config.toml
model = "self-supervised image encoder"
train_examples = 145000
image_size = 32
horizontal_flip = true
activation = "relu"
depths = [2, 2, 6, 2]
widths = [48, 96, 192, 384]
residual_init = "zero_last"
optimizer = "soap"
beta1 = 0.9
adamw_lr_other_params = 0.002
epochs = 6.1
weight_decay = 0.09
Rows from block 2, named by matrix and row number. Rows with one number belong to one channel. Each number is 128 + 32 x the weight over its row's rms, rounded and kept within 0 to 255. All counts start at 0. Numbers have three digits each. After the name is the row's rms in percent of the matrix's.
# convs0: first 3x3 conv, stride 2 (model.blocks.2.convs.0.weight, 96x48x3x3), inputs 8-15, a 3x3 kernel for each
# convs1: second 3x3 conv (model.blocks.2.convs.1.weight, 96x96x3x3, transposed), outputs 9-17, a 3x3 kernel for each
convs0.4 105:103109089115112088122127104103113126117130086090079095083093106093079102079078075140107122130121143142130159159151147151125149163140162124126122115106134146127117117120095113075098104092115099108091088079094094068080
convs1.4 096:140142140122135106137133143144158151141151172165163163117131132090119108127118110081117103096090103120101090112151129081084110091053036138119122106100144109079099144130129152131153133115119177148150181162174166138144160120134166143142142126134
convs0.5 105:125094104122119081142094123120125139120127110133122122112117117118106132103103097103079090062048067070045079167169170156175164183159150117130113105146139135134163157133155149141138150183115101112124078099113066101076
convs1.5 093:149139126159150139152138147118132129104120107102118138116094127090101118106109117127143138121136094128127057130183200168118125154114071151164160151139121131136127195152150162116125141106117157137152177157161160168155151137119154131120129138133
convs0.6 096:125142132125116157102156162078086091092111121077109105130139121096090115089110092087079091084110123119128160123095099105122100119112130113125130074127080081092069119146114109150146108108103123125118078108133100087112
convs1.6 085:149169153138152164166183171089073077099090099161147129147141141158162140116142136135163180119108140121100107166171136159153085138143065141117123145130129153123156104136092093125082118124106168116107177142126130138117123148119137118130138135140
convs0.7 099:113104119146123138182161177112112137112094137104109119134152135123121142131125118097085116097134128180150146137134131132144142169140142133151094118130125145147128131122125112111106124098110139149155115105125112124133
convs1.7 108:114165144175177157200195172118132173151172177146145155165170151128102075132119103160111138216175186191193162160205234128110123108140119173172177165182181170171158058091097105129103094102053158163147149163122166144095127130126142152146144110129
convs0.8 093:167168161162146166151183156153178140189183139171160162131128146133108123131140103124132139141133134115144127182181189211192196184198204154142154196150141135172155109135122156157126133112146133142099171133149165182144
convs1.8 104:088084131113118148151147157068087106136166191176204228156156153172182154125144159159171161162184166219203186165162130167181172160151132117120086139122115125129114062054082056069098099115133118116125123097122118104129129104114109107116125133167
convs0.9 100:101125121131131110163153126102113107109117108088108079101116143080078081082041084095121096139136092209171178080096099086109118073072083141130130158146109146111127167150137150158175121156144090124169094112115104106070
convs1.9 085:116126124159187176192206214110094121133133143157144156136125131108079080121130091143118193176143190131140163184184243144097124092135112167175150144161153140121137074100106141139155148175106173161138194152146121125139149148161194174161175165124
convs0.10 092:149139154126163135135138126151130108125128121098101140111129115132140111132110108205188152167164111221167145090102108120119090080080129143108114127104117122098101161176152145165151140160165161146128161188129124102133
convs1.10 089:134120126156154169148158182081081088114103120140136155144126131107117163118158146133149169142125122188172173131128156159154111145120083105107081101101108126095091110111121110111116125112131161163156147160154149149136142127156170150143162173140
convs0.11 111:111131136135117097134107137127135140124142143108111107135127140093081099070059084111096094152107120151159135103112095133151133141158140172139130163170123097087105119103130103102102117136102103131208049067065064056077
convs1.11 090:135161143141169156141169156074091079095075101123079077105120140110109139107130135078065096145126083115169130136152255108060070084221128143141158113118114069100120195191214127137187157133119121134157108129138109087131137138144130130153128121106
convs0.12 107:169144158156117097107128133103124125121090154103108105115128152080061123078061111214218212157146149143097134119134137131112150117130122111107123103112136075091096085113109108108104096118132122135144054097117078098080
convs1.12 088:086148164097129127153158115133140143121115145097098126101116163093130153107131144083078076131089046126098041092115148118096133128163096118115122121110105123139116139163186145128188140098136150159153156135158138099130155117125167129136149112122
convs0.13 105:170161129175148144170175130166139123180149136134149145159128111176154111124092120132152167169164169199156126164139121129125106127112074191112094177131086120108084117127094118059076118108114211166109190181097158103088
convs1.13 102:117146169119096167118138130160168144168156124171151112127109125094122143107117127085087102041071091037072145022000072046116030094130139091087101080093099085071138160137176162126134167184113166134133148095114171120090128124122108138131093093109
convs0.14 098:144126109132142138115166158169159126161124133128133131118118130142135166139141150152125112171141135151109152135118136114128107141125115118134109115115101106120112207197198182178186182147160124121138146131153142117141
convs1.14 089:106101137153135125153152161076104097087140152146196178159169144147146142145151105157175171172161162203219161150168163179182159185156121119128087149148128153155130071069078061077104077104127165139133139144123165149128135096104128122116129145124
convs0.15 107:108130117093131134140165134129138113138156113148121137126162125133102119121121119110118143148158138144163149123162137156155143177135146149152141132161113107146128122078121114086119094118106188219233190200154194172147
convs1.15 092:124154155096124188126150125137127110146113116124118102121100154108132124119139132058112122050149128059140159079142160113086083077157143123109095071098119092073112129104146102099101108131056170092122162078138151087132102116103088106092083096088
convs0.16 079:202186174190155193210190139120163103117117139143124104138126141138151124098145144150162141178141170121107131146121104130150113133102114198182185208202184164204194142127110143132113135106127148140154117113193117169128
convs1.16 098:053089096110115092128128129052100106090149145148181182169156166156147138125089099130128113121140147171174154159162184158184164133182146144127121143162148149177160091122120108133141143169160148137140130120123125122131081094111082081097096085108
convs0.17 093:174165135172175144162176183137101100099074074123107090110080085072085085065067087105088077147099103147112111115094101131130102124100110151126125143129117164095126159174119146145140154112118081067067081099083094097093
convs1.17 091:073076131081084116107122132059093111098130169164190211148152184135132170116105130151120155175153192197176148155175145152188200172161190174161171159167173171171164109102092075115110105102132160144131143122110134120109079083074104095108080109115
convs0.18 112:119152111119102088134102101090095088100106099094115089129116120091095104095133117103109103077075057048076072154160157136141149160163166175157144156135160170159128144158131165149157158130142136092117118111110067064091
convs1.18 088:145109071115116100115116120078075115105085101127113138130111130122140125101133123142154190121126133102110113121168178147136143139098112170164133179130153160147163142155113132129110152072126179159120142110111138138116120106109119101089113112102
convs0.19 102:135146124131101144119143167113118127118090131076084086062105109087103092081072095101100110118127108124129128176153182151158170168122159152129148147150157188131148144127154143130119115101129101083068112078088099089068
convs1.19 089:140165166149170143165151175118132137120170159148149163136141170128143132133122122078069112112107123124092135105155117094116100104080046141134152133135171155158148110145159117140142167143133158160165170175157161145131134133122177174151180165150
convs0.20 131:057051065051059032077056054113129103102107118113123115094099113079093115068096093084089119121123143125147135101134126120094109138099113098079101097086092095085097151145110123110119134141125077086081070080095086071089
convs1.20 118:112123139112118108112117141139148144149128146138128140157152136139160147149166151171204172097150113108139106134147170160153162156156135167149152153109114154129121103089109098095094087083115092098082091054076091088073113109119134111124131101109
convs0.21 111:122133122111114112104107089125146114110120123088113120133150139123147151119118155074084083056063084089093058160154165139141152140129137191157143129150146119126107162121146143123138123128112122143151117130131103116109
convs1.21 105:082140123130150138103135123080113128106123131157167151120119097081117106085081104187221205152154153133148144145161164158148133123173158185177182180172180184163177082083084115109085129124097140116103133095072136130099081087072091070075081095074
convs0.22 088:168148170203177194186174174158139136109120125092132128108132113109130123102111111132147136129122131138090111094120136138130136122124121131135095114139096094091121180175177169142137150120148104100089100078133104067120
convs1.22 106:064106127104127132136134144049071111092137151151181206153144160153122120104112109136153142157138131185167138159179163152194182162176168143139127149169150157162157104108114112113146144139145095101090110100091133103106086093097093100106101095100
convs0.23 102:105118139124124115124132137101077134087091088101116108098052056132115125137144161178160166163144145138138120094080082103094106102082091128087121095089078097088077116134133113130155130108161140075042208106076175166140
convs1.23 098:089104163123191161131152127148122117118131135136109129087138146106105148086148130095116090080077074102106095083168083095171230198070180131100117132085126140086079108130144130162218114147192163178148115139132131136162142141138147142134132108128
convs0.24 113:137160160153147118126160151112111137122106103116128116115060071096078067099117076146141148126152119113132114137123126125120133176154105131131143116133152093130129083093077080095079093076092078063096101094075105101099
convs1.24 104:114134123105130104131145120123142149147153166139170168173149170140146157128120139121158142075113083091090086188189194192155194180142149189165184197159156192161168106090120104089096103097072090083065071074067088067064079091078099081098130095113
convs0.25 103:152164138142125134140152142123095110104096118105103114136133126169167159210204229174154126152142129174163130116135117116111118152121128100121073112135121135140138093107123127137125130102123164161151190172176201230228
convs1.25 107:098131158153148156107138131082092103079085081104140156110113122115122149119125124114133145135120139141144148085078097070079058089089128110122115153137146127104106117137137138159175145163200185200151142131136155185183151154185150156146154135126
convs0.26 076:195152135163161118131146140138103108105132131172120108107127084083102124135126111099128142078123120084080104070076098124101094114094089080095114073097067096092125163178184210178222181175159074049105090098064076094094
convs1.26 105:108116141132145163165158186083086090116102107145167172162165184154189191142160164149145152150145131189174185162159141179162123167150113114103108112121113129118126092088085083093089085102142138120132132134121137122131145127134138135118142150143
convs0.27 096:210216209201157163188169180111142108121122122107158150139115136128124127132124140144124139141147129110127109143134158134135135146113148146183180146149152171166145141158144128119121135140134093144129107096125120117118
convs1.27 107:058083108074106109121125130053091107123150140155198179164154166141168154128125129164137120179149146187187170135149130147192179139163164161128157136160165143153151094088083106128133115134148124135139131136123125125116068083101077082082089084111
convs0.28 102:136089100130122099116117110163137147130160109118143132174152122171137120159115136108082106148198147205211197135101126123118103125128135097124120140160147136146139134119127139136123144108149174170214201192203173164190
convs1.28 095:124153160109151151156155173106099098117090099097101096092115122078107118118103103037034062103118097092115129119116176114094114075119120087109097062090086035071088114141153126148125145134103181178178173152156173147186134140110105137115115113117
convs0.29 089:178216199195215179199200178107123145131114139122136146104122107083121090130094142158184147152127160111110131153159149164150164175165157162161160142155193153177178124158168128147161154134162137091126132096106115114118
convs1.29 111:056079111093099116126148129047093099096155171126186209162141161144135136126094105122131110140134135156165165139135140140175172111155154134114134138151157133150177094104112110123137138152158102101128113125116137117125081097094078088114106096116
convs0.30 113:131112101144127130124111111124133122168148147161135129156153158189194184167201208137116067194188115187156111092101105102097115084084098144126103123084079138139134111083071096112124093084119189151134179143143141163187
convs1.30 094:109177187119137167119140117147155129151133098157164122140120125103138172124142152118137143104117157067109172100033066025092046035088090116124138095122133079076147144114123177125120162134116131109101123066097187140108112148119097116113098120114
convs0.31 095:103136123132138143139152143158124133114121150147148163174142177152198200188190178113091079117157150141172194119108137130122139124111142144129126164127133130123141128077147098085142110127111134151162134144198199181214
convs1.31 099:138166157141156148150145169114091092117083107086077091103104109107104105122117096076074098110088121120137145113108127082076094083083090100101109076092124084103110125131164160134183151152186167181213139140160141165182124143140121145161127138130
convs0.32 090:136174168160204185156204168157168119104130126120124148137147142123113110117080119111107120102111104130144123120101104110105143114116118059091083112121139101135123174194185179181196183200208145114131126124141130134084
convs1.32 103:101119169132148169176184177086101120138138165176186186169179185160177171134159155145155138147163163184182180173164132174162136158158134116098087132113126131130105085078093079105128093130135119105109126118115130108129115120119121113124140153145
convs0.33 094:106143137131152141148134149103113136118109147104111123114068079108092069110095067130108133111145207136156255134125147123113132092116112112162163106101111123112133115138138137125139120103129115080122145142114126130125
convs1.33 096:084120120108157113118133099130117143153142144116116136118145176120157152096139152082134108097105086155149075089182111063076181112013095134093143120088126160123110168180198146151226143077187140134141115141198114144210120108141143131148136122137
convs0.34 094:100082097101056095093071098145128119111138133079113126167157144124121123128109137124128132166145171157186168099095107113120104106108124092055073083048050079087056141122107115121108146137102139132175096147152099118133
convs1.34 097:126163166117137138137134153150144150133112145152134159127168140115148132130155159155221178113155117107141093128173158134140120127145135173151139144095097149109115101117099097104080092077097126116071124078071132096104110107106136115096126097095
convs0.35 109:186184163172151157155151126148134147140145148134154152144140131123120099133107112168173139168169142162136173112139144138124130134149117149137133173133134127122129095097083090087074076085065139136129142140120151122103
convs1.35 096:056048066057064082094097114048050079071100114109165179164177155160145145123123121118102140141108112160147138138152129157166177152148158153138126137152168113154153131117114127138150153152155123124129110111115108126119103092125095094129094113136
convs0.36 097:104112102125111083110119081090122121125115152150133121129084091121093052131075098111096116092132113103089121142157159119156152155148139155127151138106141135151122133156154118153122137135096142115137121120094120121103
convs1.36 089:140120110136141118122118131093077078071086074102112118123121136117123126122149140125162158113122099161124078153197205188166167166118128160141172162132118161138112126128098138106089135085106160156127162142122146151139117137130140143118149139142
convs0.37 108:192177173164169181196161139103104143126138129117136130103120117132122113101107110147108115108110109100122119168150127142143168170149139179160170159176145179138171171171147129148157150138136111116108142108122108084096
convs1.37 109:043055061059068084112096102066104134103142157150180172137147150133130153120125107158167165165160137175171158135147166163183175154179151148160159151161155146148157122103091116123121118120122168141134144116106123122123070061081057070078071077080
convs0.38 089:239207192200205201206209199142107110142129125153135116114114116135116139115096098158184159147144159129147143174204155187196166173160185140117158152138136171104124125128114117114132108161148126117082130101121120127147
convs1.38 114:075083111075097126126133139050093093094146157134193201136144161136125137112094101175141120163127147171184166147135112131170138130146139133148119159159139144162149104096111118121126142142154131123123142116134121119126056090091070069086079080111
convs0.39 089:181199183170185174151195176144134131121130112130122126104141116093108103107095099087130103100142115120146155150121125163155141151181139159183184145151161144136167112112150140104108139101096132155138126137160090122130
convs1.39 103:073085110096091128131117138028083104070129162128165196146150162132135141143124118130123128155141132179176164113149129132173138124156170165135142177169168167178185104104104086115107117123145149136125118128125102115108071101096073082097081085097
convs0.40 084:146124166111121107135123120175165179180172172140172157121142135120169164142125109189114133178166148159140139114109129124113110102119109113135139156135142156104134169165136212160153204162141135176141135146174102099106
convs1.40 104:141141152163154162177179178103102115123118147178177150141165163158172188143159149127141141133133143155161155161152140160164148152175131097090092100100088112110085115104113096096107113115133147135140129146158120144140125124127134131144127163139
convs0.41 102:201181195210219214191179178111113131156131133132134149142175144144135135143152153144158192142141163131125126151160163158136181150162154175174216197219190182193189169152141139143149154137134097113156131112121126096131
convs1.41 114:036055073065072102085098119039080110104123157130159194145147132152148114109091109148129130158155157180176175144124118128137123119135117151138154148152171145145157107096101120129108109125128100114126096103111122121109057071079071086104071086103
convs0.42 114:159138161168149156154159142104129111125120109123105115123133131105141138113123137113118107111110103112126123145124126129135145159128130103131112134120134123103105230209204182198202157182203125115137115137137101104111
convs1.42 090:092120154155128138141163155067079090099121139158193188178194185185176171152132142156131159140125165180173173154176147173177162163173136159125137164143130158142132091080100077112109093099131110135099130114119140128115122127126131112158166142156
convs0.43 102:151164147127128145145137109148133126154143145145161131110124119140131128141121118143153143109104112137127139093109093108103056104106105153153156142138157148132106212184196197196193220207186121115126136101122121133124
convs1.43 104:109124124135133160162148168081097099097115143131157165152165172156183170154164177129136159123109153177151186155160160165152148147139128112116095135094116108129119113104111083108118099133157169169162159146154131143155147160133140148136146147138
convs0.44 096:217192159213224175206185200124102146121121126127136128089118133116121094117100128182155156113154156127145114157154160157148163178164153180188202170175156176166129086099097108106100093103081119090103143099112134140103
convs1.44 117:058080126078082109117120127040085111063124142119163182141146140135142131114087105164143116158142132184179179147146153147170184142165168156138149154164178149140166088091107107105125117131140126126140109123130119101134074086102078078108082095109
convs0.45 101:219197207210187175207187134108107115125111123081120110122129129143113119142113113188179149166157148146127150101121086082091106108079106196177160131155186160135127124138152093116102101083115114101140110116144124115125
convs1.45 098:052069095084087124110143125051079114084117156134183209140165151134134142107103112127117119122110110184143149159158163191157214161180125144149114166174178160159165117112109130126128134141139160154146145125142114130145081097107106102111097121131
convs0.46 089:160157145152173162148120162137151146131147120139149160156126125122131122119117117137119154132144146136139135198193149185190156147194172141132085101118130131123122182180175186170156165162171126106123106133139092126141
convs1.46 104:107116142116129158165160166086122138144178169172223194170177192179180183142151161161155141179169167177193185172168130173161123174159116101110127142132122137118138076083102086088105108126158122119087115133119132116136119112129154128136155149157
convs0.47 131:107093085086067077126074071088110106093099091091111100101114108105107106085085105139139127131114114132116125118124115108104120121106135131155141121107119123118133114106090103114105121107101114122127120091101092099108
convs1.47 099:144148113125136113135157119090091123086081135126100148139142180130141154118138143167189157139142109141148108153140163169143148154160144158167168159139156158155165118095077116105122113113139108100102089082077087094067127114109097091092127107117
convs0.48 121:146162181167144157142182156109089106086126122092107113098083072079086095080075068110096084139128104144103107133129111122119136129114116115116089117117105106092103163158174157158156157159152117114108112102096073088107
convs1.48 084:120129115117131141147148173047080104101108122153167188170153175147165158144146180181183194162164151172141167155168148166176143141144117149121125138123139167171139074085080060065095069094106140132109133132098146131101110112112125132133126145155
convs0.49 113:190205200199209190171157184089088058082100098085094082102108092138132106090104127121136146135160145148143148105099094087091105065118106155131116112134145117137128112113120098102097110150113123103119133130132115117140
convs1.49 095:106123121080102123112130137058079123088122138150176185153161170145147175135125132133125130131140141169162151174171149176188119165165134207188176196167203181183192068064072093088060109111078139120117138103089134110105079090101092100106099116128
convs0.50 101:128118135145135146148140148115195158121155118103129134055102094093089113082087062197178183200226182203209224116110129141177126129097124138119148110136135125157139110125130122130151129114122130110105112098089137087083
convs1.50 092:112160135095095140087126144173125102136113121112088099125114122095103116094136116050065065082037103064113104143200224143124146153098101133115120100106123084106117171167197137160196087117132193170151165113100108070097112101112114128094121102074
convs0.51 095:154154175127131132084104133105104121100074087103103091130100109110084095098082079142138154077098119098086128118072104109072114080075098154129147130137101133126107150120147108082093079081093061138150094063107089100141
convs1.51 099:072100088075081092083114100058069078079109121134168175147166152150152157113129127149153172149139132182167142150166133189219189201201180138121111162179161185146139112102086082102082098113111152119126130120115115121125108097103075101103086109123
convs0.52 095:116154167155114134139102153107132143128116101141119110097112130137131175151162180146142191181147185162148175157138143147122166159149146104081085113088129105118139149115112147166146149169145174156118185175154166150139
convs1.52 091:148136183140140161147152140112112109128110103138148160140153130113111102130100091133132132155113125134141149111108116142120052079108104108084081120102094095113114128129140122120128162139180193200193176157162190194171173149139160159137165165144
convs0.53 097:177149159213208194193224176090088090069105079083089095113111094108103119092110089147136109158127132142141130179128177191161178174161164133167148163155183155141151075111108131144120140131145091103110122123122149144122
convs1.53 112:079080097091115110134134124083113143133159177168192197149164155145140159127113106177155145200188192183181183149177142124176163140166138120150137142154153135151143093085125102123149131134158123104112112115105122116097053087099094128124094115123
convs0.54 098:160183134164173152169159150101112110108112085120129130119113100110105114113131109180170131136151107164109132134118135102086125106114095206161152160159174156142125146155170169164157166158158106120118126108108108097094
convs1.54 095:057072091076101099134130118052095124106149186159208209128165169155161166124149131183177172161176172210201184142193159182186162144148155102090093112108140126141142097098091054097111100127136170164170155139151134121158075099096057095087096109122
convs0.55 096:157145166167169176200159198109107143140163117138144118099131114124131130143132158115134113148181171166157136103124125136094135089108112159162173179189183184178171157118142172168167168166169128120121126147139120120136
convs1.55 096:075071106123129139148129131060084141118161182156195200168188168151164153130146123144160151193184187200178155171161141176182169140169120122116107115142122149148139053082100076084135093109143125130140127111128126127153096120119118126125124133146
convs0.56 097:112130151141158168128134126092111108067086126122099102109130106070080093068079062181195181166201155183205164152152146090128142137126137096096094127116093122082077110123160098113128108136112118142148096097124086070091
convs1.56 089:130143160152161179152171185152140139174177159167142128122128151127128139139115108104130158127114152120109154100126092087105044093073046093116150090108134106107136115126127119158140152178148156159172206176178156146122142160147163189146176161135
convs0.57 107:134119114129108121101111120134142137140140148136152140175189205203221193191216163151130141099104111117101104095100126114122131088104104108120126097121154112131130116131095128125131135126137176199242153197255157222242
convs1.57 099:123166171109126153147121145116104115097090102107096121119110105105107111106097120102124107141149151120170169057061109055071095017112120047077095082107136081112129102124153111120101170161151156171165142141153163165194117153132121148135135144125
convs0.58 099:096104129087072078092088107120091122112109122123141112157137125172150161123153144100086145099111096048085093093104110103121102097119107100117107123129156118134155077072081086073076102084090140173172142183225141177186
convs1.58 093:125171149127134135118134123139124124155136107149139103128147144131153156127139160110155146104163164079168146108101108111132120057122147106100115109110102113107118099110129116115074106129108110104118104083119119119135110105115098114082114115121
convs0.59 099:155130141131166202139131140133150121140146094112140099083104066104091077085097088153166216147201204125156175165147135154165166169142159148156148138154118172146138063080092073076062062081058175164158166181151153172144
convs1.59 093:121172166133131131146143124150151177135171169156165150111115133104125115113107094059081117077079112071073097085088060055084055052050061125106105139127112153141129153161147169158127187150120162200199172174180183152159153140131150169146155117115
convs0.60 101:071120109103076127100104127061098127075082118104096107103126162140167172179187158012027031020004027003006070105130150116123142122157130086119106118129155128130159134109137127137135136149118076131163124146179146167192
convs1.60 091:118155168144153144123138157141127148135128135171141146100131154084145162090142108149211172172205124140156095045047101092108107086124110085111096133097117154118097133125117156105131179096132149157194117142156137198203136114116151108118152110115
convs0.61 094:146132110170162150149160170105122101106093102107085109104091081079107116085098096077086064081085106115123128085105113095107108116097075137106117139143122124135121145110147132109130087110134098077051066091098074101100
convs1.61 108:090097112089124129122135157054076119120151165153164186142176176135155168120141145199197169182187170196181176183189163137190151163157155148147147154180155174172175055062076061073086103112090119106093117095076129098084077088086114107118128121117
convs0.62 114:143146137176143159180159148085092104103123096087131107151109115122114120092088093112134138194173165184174195145125138107145123135134097132130126147138154144146132066066103057061068077068090134167130132137166121098126
convs1.62 102:112138104140129119122147133080112159104145171152165156169169170108143133112109112188198179183140135178147154163161191154165168173175165152146185177150156195184193109106067119087080123119074109103106109102075118113082095082093082064096089080084
convs0.63 087:185145139173154142186134147119107146106120118134131113143158157139114125136101117127112138137134170115143137123129127150157130146145136078095088077104097102094111198181201175134200172180162160173148153142158135162118
convs1.63 103:131139152167177184179158195105117105135140124162198156168164162153180171145153140136143143148139172176182186185155123169153113174151108088093084123116125114121123085089069107108115127157136124133126141157152142150127125149114138150149167164153
convs0.64 099:147111149134149156153164168119143086147128157126134122184193184146170167194197170074070099110093106131118119144147132121141121144144124124133160131156167173184220102109107124100106113108094173209236170202237171209247
convs1.64 111:111158158123136143122143107132116108120113105135117110109103119111095097112090105087090085089132130080116155091053090063072042043088086060072078074101099070062077120132157171144119185197152159157167153141177164168177122155153123140129112139151
convs0.65 105:107045052079056076072093080100114133116116134102103139100096117116125146134143105103119121090093151087084122105097112101087089091107098110115121114131123134131151091130126118114100114140116051070109087129125090115130
convs1.65 100:143164140102139127112147142118098140120106126130105134120147151103150138103147135124176145117146091123159083113135179132126164129154144139153154141118108152150112116105109119097123129086127108143114102084121103109104130110108152101094141093094
convs0.66 105:152149135166147148154139110116116102131124120129100098082066089052096109073075073165185162200166145206185169150160125149137110131156118164136139128128130100128099095117108103094083115105097128097086083097079091108076
convs1.66 091:030043038053041078082081088078107103092107146141161176181173196162159161121130135076106103105100121101118123118167180144176188145124144164159168140156152124132139148126098133119141142116130166182155159159140143143153038058070033062098056081068
convs0.67 091:123152082097135113116131129118101094116105115099105111155141122116121121114117093081056093098108112133122136084099077075099107079137089079104117121130141119119141207200168219208178144153171105124126126149114112100071
convs1.67 105:143133142149181175170184177131128127145166146185192162137144165154163158124131134141155164150146166169147167156165132163160092146152094095099116111114093118092111085088116091133124119156126151139127143134140134139131141147129159138144177141155
convs0.68 099:205188209180179189183164177135113114112104108103123099140089133102123110117129114148159126130124132125103112107157138105166152161138134155145169132115107138101142141131157164160155146165159148126115130087111091093100
convs1.68 105:061079126057065089078079110057090115093126148139184183142177142140135143100093122122106088113103090138153125139134152153162167144154137137123108141159152119131141087071107093115110119139126124126107124115131124099105066106110056079085087071102
convs0.69 103:096137122092106117070095095079112085076076110074090111098104084117101108115111092156156163130174147138122151129142128132143121124127144123153167111139156126128159136100077093111092072085110138123134127152164130123131
convs1.69 095:105110079088105110083089097111101132095092124150160164141128118136121133111098107146166196121124141146156151143159161157171111158185153167152153189164148189165172109122110114102076137118084183144155150122112134145115115099112088081099089074100
convs0.70 102:215211232192215182185175205137120138123127139140102114131124129115100134113154104118134098090092104114104108112113124101094104096091112146111118151118147132145143122105129111114090140131145131126120119108110144128120
convs1.70 100:091128146104114143144144157028078079077123132133190158174164167119147145111119130138141105157136147161161143174183165173184154145197169169146145176156196170176191086094107092089112121149131109097099099112104098093086098110096086104117131125127
convs0.71 085:139169191156176141136165157154156125129125136141148139105087110100124132096120106098162152129122116157152136143089136142150144130126143149127164151148126151124157220168179190182166207187178119135120121088112111082090
convs1.71 106:108117120111139151156161157108108101122158147166190186170159173158177177155158134171166167156177162198191196165154155174184140166165130105107092093095111119103114113084096084103120125115138131122122134113129133137141128140118121141150151167148
convs0.72 096:096129163103134133116150139109099128102140104124109122179177155176163158161126106091104113095135157105173161140127125132142128131114135108148142125113168111132144100123139114102129106125106179211255108183191153166162
convs1.72 110:106171197085120156116122133108106129096104112127113119089108092090076099116084113069108091122124107142139152081101124091069059054147105073093096104147145085111113165143155129112097195172135166171170162149172145155183137178144131163143136144129
convs0.73 106:143113088154144141170143118087095098122090113137090134056066077093074067092102087173124136195122127154103142153143133153137131147156156117098122115102129136107123080066123111115114105097122131101107123116095125152112
convs1.73 087:120097136135139124172134105122145156135181181140163159123118155126111126136110101063118103107109115122104103139135106129096102146118073138122140137122117116124142133135163132144159206169177178164154164198179204180176154161148173181174155159167
convs0.74 089:205186172133172173183177162168168142148152155162149148138112124136134154144150133135152132146181155142136154165148125147152178161153143209195161166125169184152174135120118134127123118110083100128136124119131098100119
convs1.74 106:073066085060084093091122123045100126109151189138189211165173166156159143139146132110115138116130128173183176142180167160192195157168151126134107120135141120152128109082097121100106110102139131139147125116136133106102089090114071077103080114120
convs0.75 117:130101107118102077090086063136124126135130136104121133117148108125129158109146126082078086085077097085061062137126116118102140120128133106084106137097104116096097130146121138117127124129154129122112110105117102093106
convs1.75 108:145132146124150135123126151151132128146132127143119126168158152122156137118151168147213176115142116092134136143158154149157154138136128155140116144099099154127130098070067110083094100100124119107094130096094115103103113093107116102085133114142
convs0.76 104:078072097088108106077097099079106119106101104116109114112116111111115126134113114141123116122118180119119134128135134109136102116109112101079072097089078102089075134115115168144122140149129099105116130101132122135143
convs1.76 089:111157157081133148124135153164166167166158158158134164145168136105127139139145132109179176091112104099104097134168158175133154119085129139150149109088121118131131093113115124096108106071101126107062107068072123087111118124099141097109132112101
convs0.77 090:160200201175162196174207202154180142153144139139145164143117123124121125102097132135156132114134122154154137167169167160172181127167175161107163140150102149106130192214177185173174231191149161166135147148140120114139
convs1.77 094:106121144129125168152168168079107102102141155162179185158190191177191200162168154138148164151149146196181177174157136166174112176164131106111101119121124135139110076074093092091120103143140138122117126125120136114134117125125124148130169135146
convs0.78 095:196192167200156173179147145092070076081100093108105111088089091107079123123099078076075118113114141097088124113134117129145139118128142151149129158133131168122127138119136143136146101134158081125088103108083136103121
convs1.78 104:070082108088069111110108124055075130088121151172193208155146179149156150133124142162142136182177149190163162159134145186160175169138157170165147165178154160165153062065080073095109090114129133123116131102108119124092073065084067089103115085109
convs0.79 080:145122109119130120133152136137154156159127149119153145142152131115160152124116159120137117123124107123142149126107168133122132153146166104112108103108106086151122159175166144197168161183156104152138077109097101092098
convs1.79 098:120154134123140173157160177089108099118140156172179160172168173173187191145152165152165156126153180207199201141172135167152100166143101106098113106107113109109118096093082079091105110112136149130131123145138139137145115118113133135120143153133
convs0.80 105:117119119136109078139142130119131100131155105176129112124144093163202147207192178126141151092108119071089082133108108124136117101148123130154154162162147168172169112132107095115120108109112184126120226196176223226202
convs1.80 110:071077162128135117082141125110114113117102099109124133103145126129119161160118160127110147125107157110095140083059000031138133090039210116113117109118162109061091109102091155185121133153185178148172123092112140183178118150140115135153140126145
convs0.81 112:049108122078092095097070126125094101124134120126113122123132104151130129143150140116084091106100100133094070150125143151161128151155155099090088102097106107119122095091123113100117117136130113113124161165201128142189
convs1.81 090:114152155086094104083101124142125127115113124118139149132127104105114105110106127080125109062088080096081074103145128089120069109137103131148137100101094116099122139150150120117112146109132182176148184119133181163182165148136176144144152111124
convs0.82 113:162163166164174181168171149142130166123098144088111101111115132120122094086089080189212192194218204227219204102131140119136117102120113093088106132112105098081072125129119134086131102098119150132131146131126142094084
convs1.82 099:110129153124182181151166151123132131148127137127109119110143135113098102105085068065034074072039084078069101112097097104110101154132139126111126115104090063079089137150158204173175181155098194192179179156171157144167145148146146136121113104101
convs0.83 104:142146161178160180155161158082115106102071073101087087086066087084100080108077072128130109143113114126094106116129104117105113107140117135122138172163162168171157118152136153134142127151140122113116133121095126091096
convs1.83 094:086095111069081087117120136082103138125113157140160189158189180156166158131147151143144146124125115129127124150190154180172134152183136195171176164182169181192180101102087096083084112117098130128095130105094099101080059065084049072098080079101
convs0.84 114:090100095116139119125135134143126134119130146137123101130129113142127124127112087134181151163184171154195159122138118125110142139115105127113103110149109125104096064078048070097061070100072089092102094098093097092090
convs1.84 097:143150153124140139121131149142137136144146138156134104152152184155149179135145158084093121075105108101161126123159210132111145127154144148131140095114108125125130144149173109122130116110098114123136081072098083088106129127115126122112134114128
convs0.85 099:158171174181181163197206187108129117107128104097096136113125117134109111112102114149096094176151143207160161117107088126114112140128096183175175174171177192182165131116113129117141114098146139129149087104116111128106
convs1.85 102:052084071083103093099128132051095126112142158138178182158146137117111132109104109132121101146149136164171149148156157160156149136184150160162162152159167139153155121108091131138117156159125132142127118137140127122136061062104066066093079070091
convs0.86 093:149138169142139177167159153122106134123141153118112112139145124107138082121090062109151149162152119216211180146124105140142142148151129146161156172140131173147125122166140147134118119128150129148185128133143172144121
convs1.86 099:111147152115148181134157158133109084108113117126101103131115150084094107104100086015019079038031055087098118121154190144102100164164149138121131097101118071099094164178206167154193164169111172166150169154179127120159117163131105125107100112107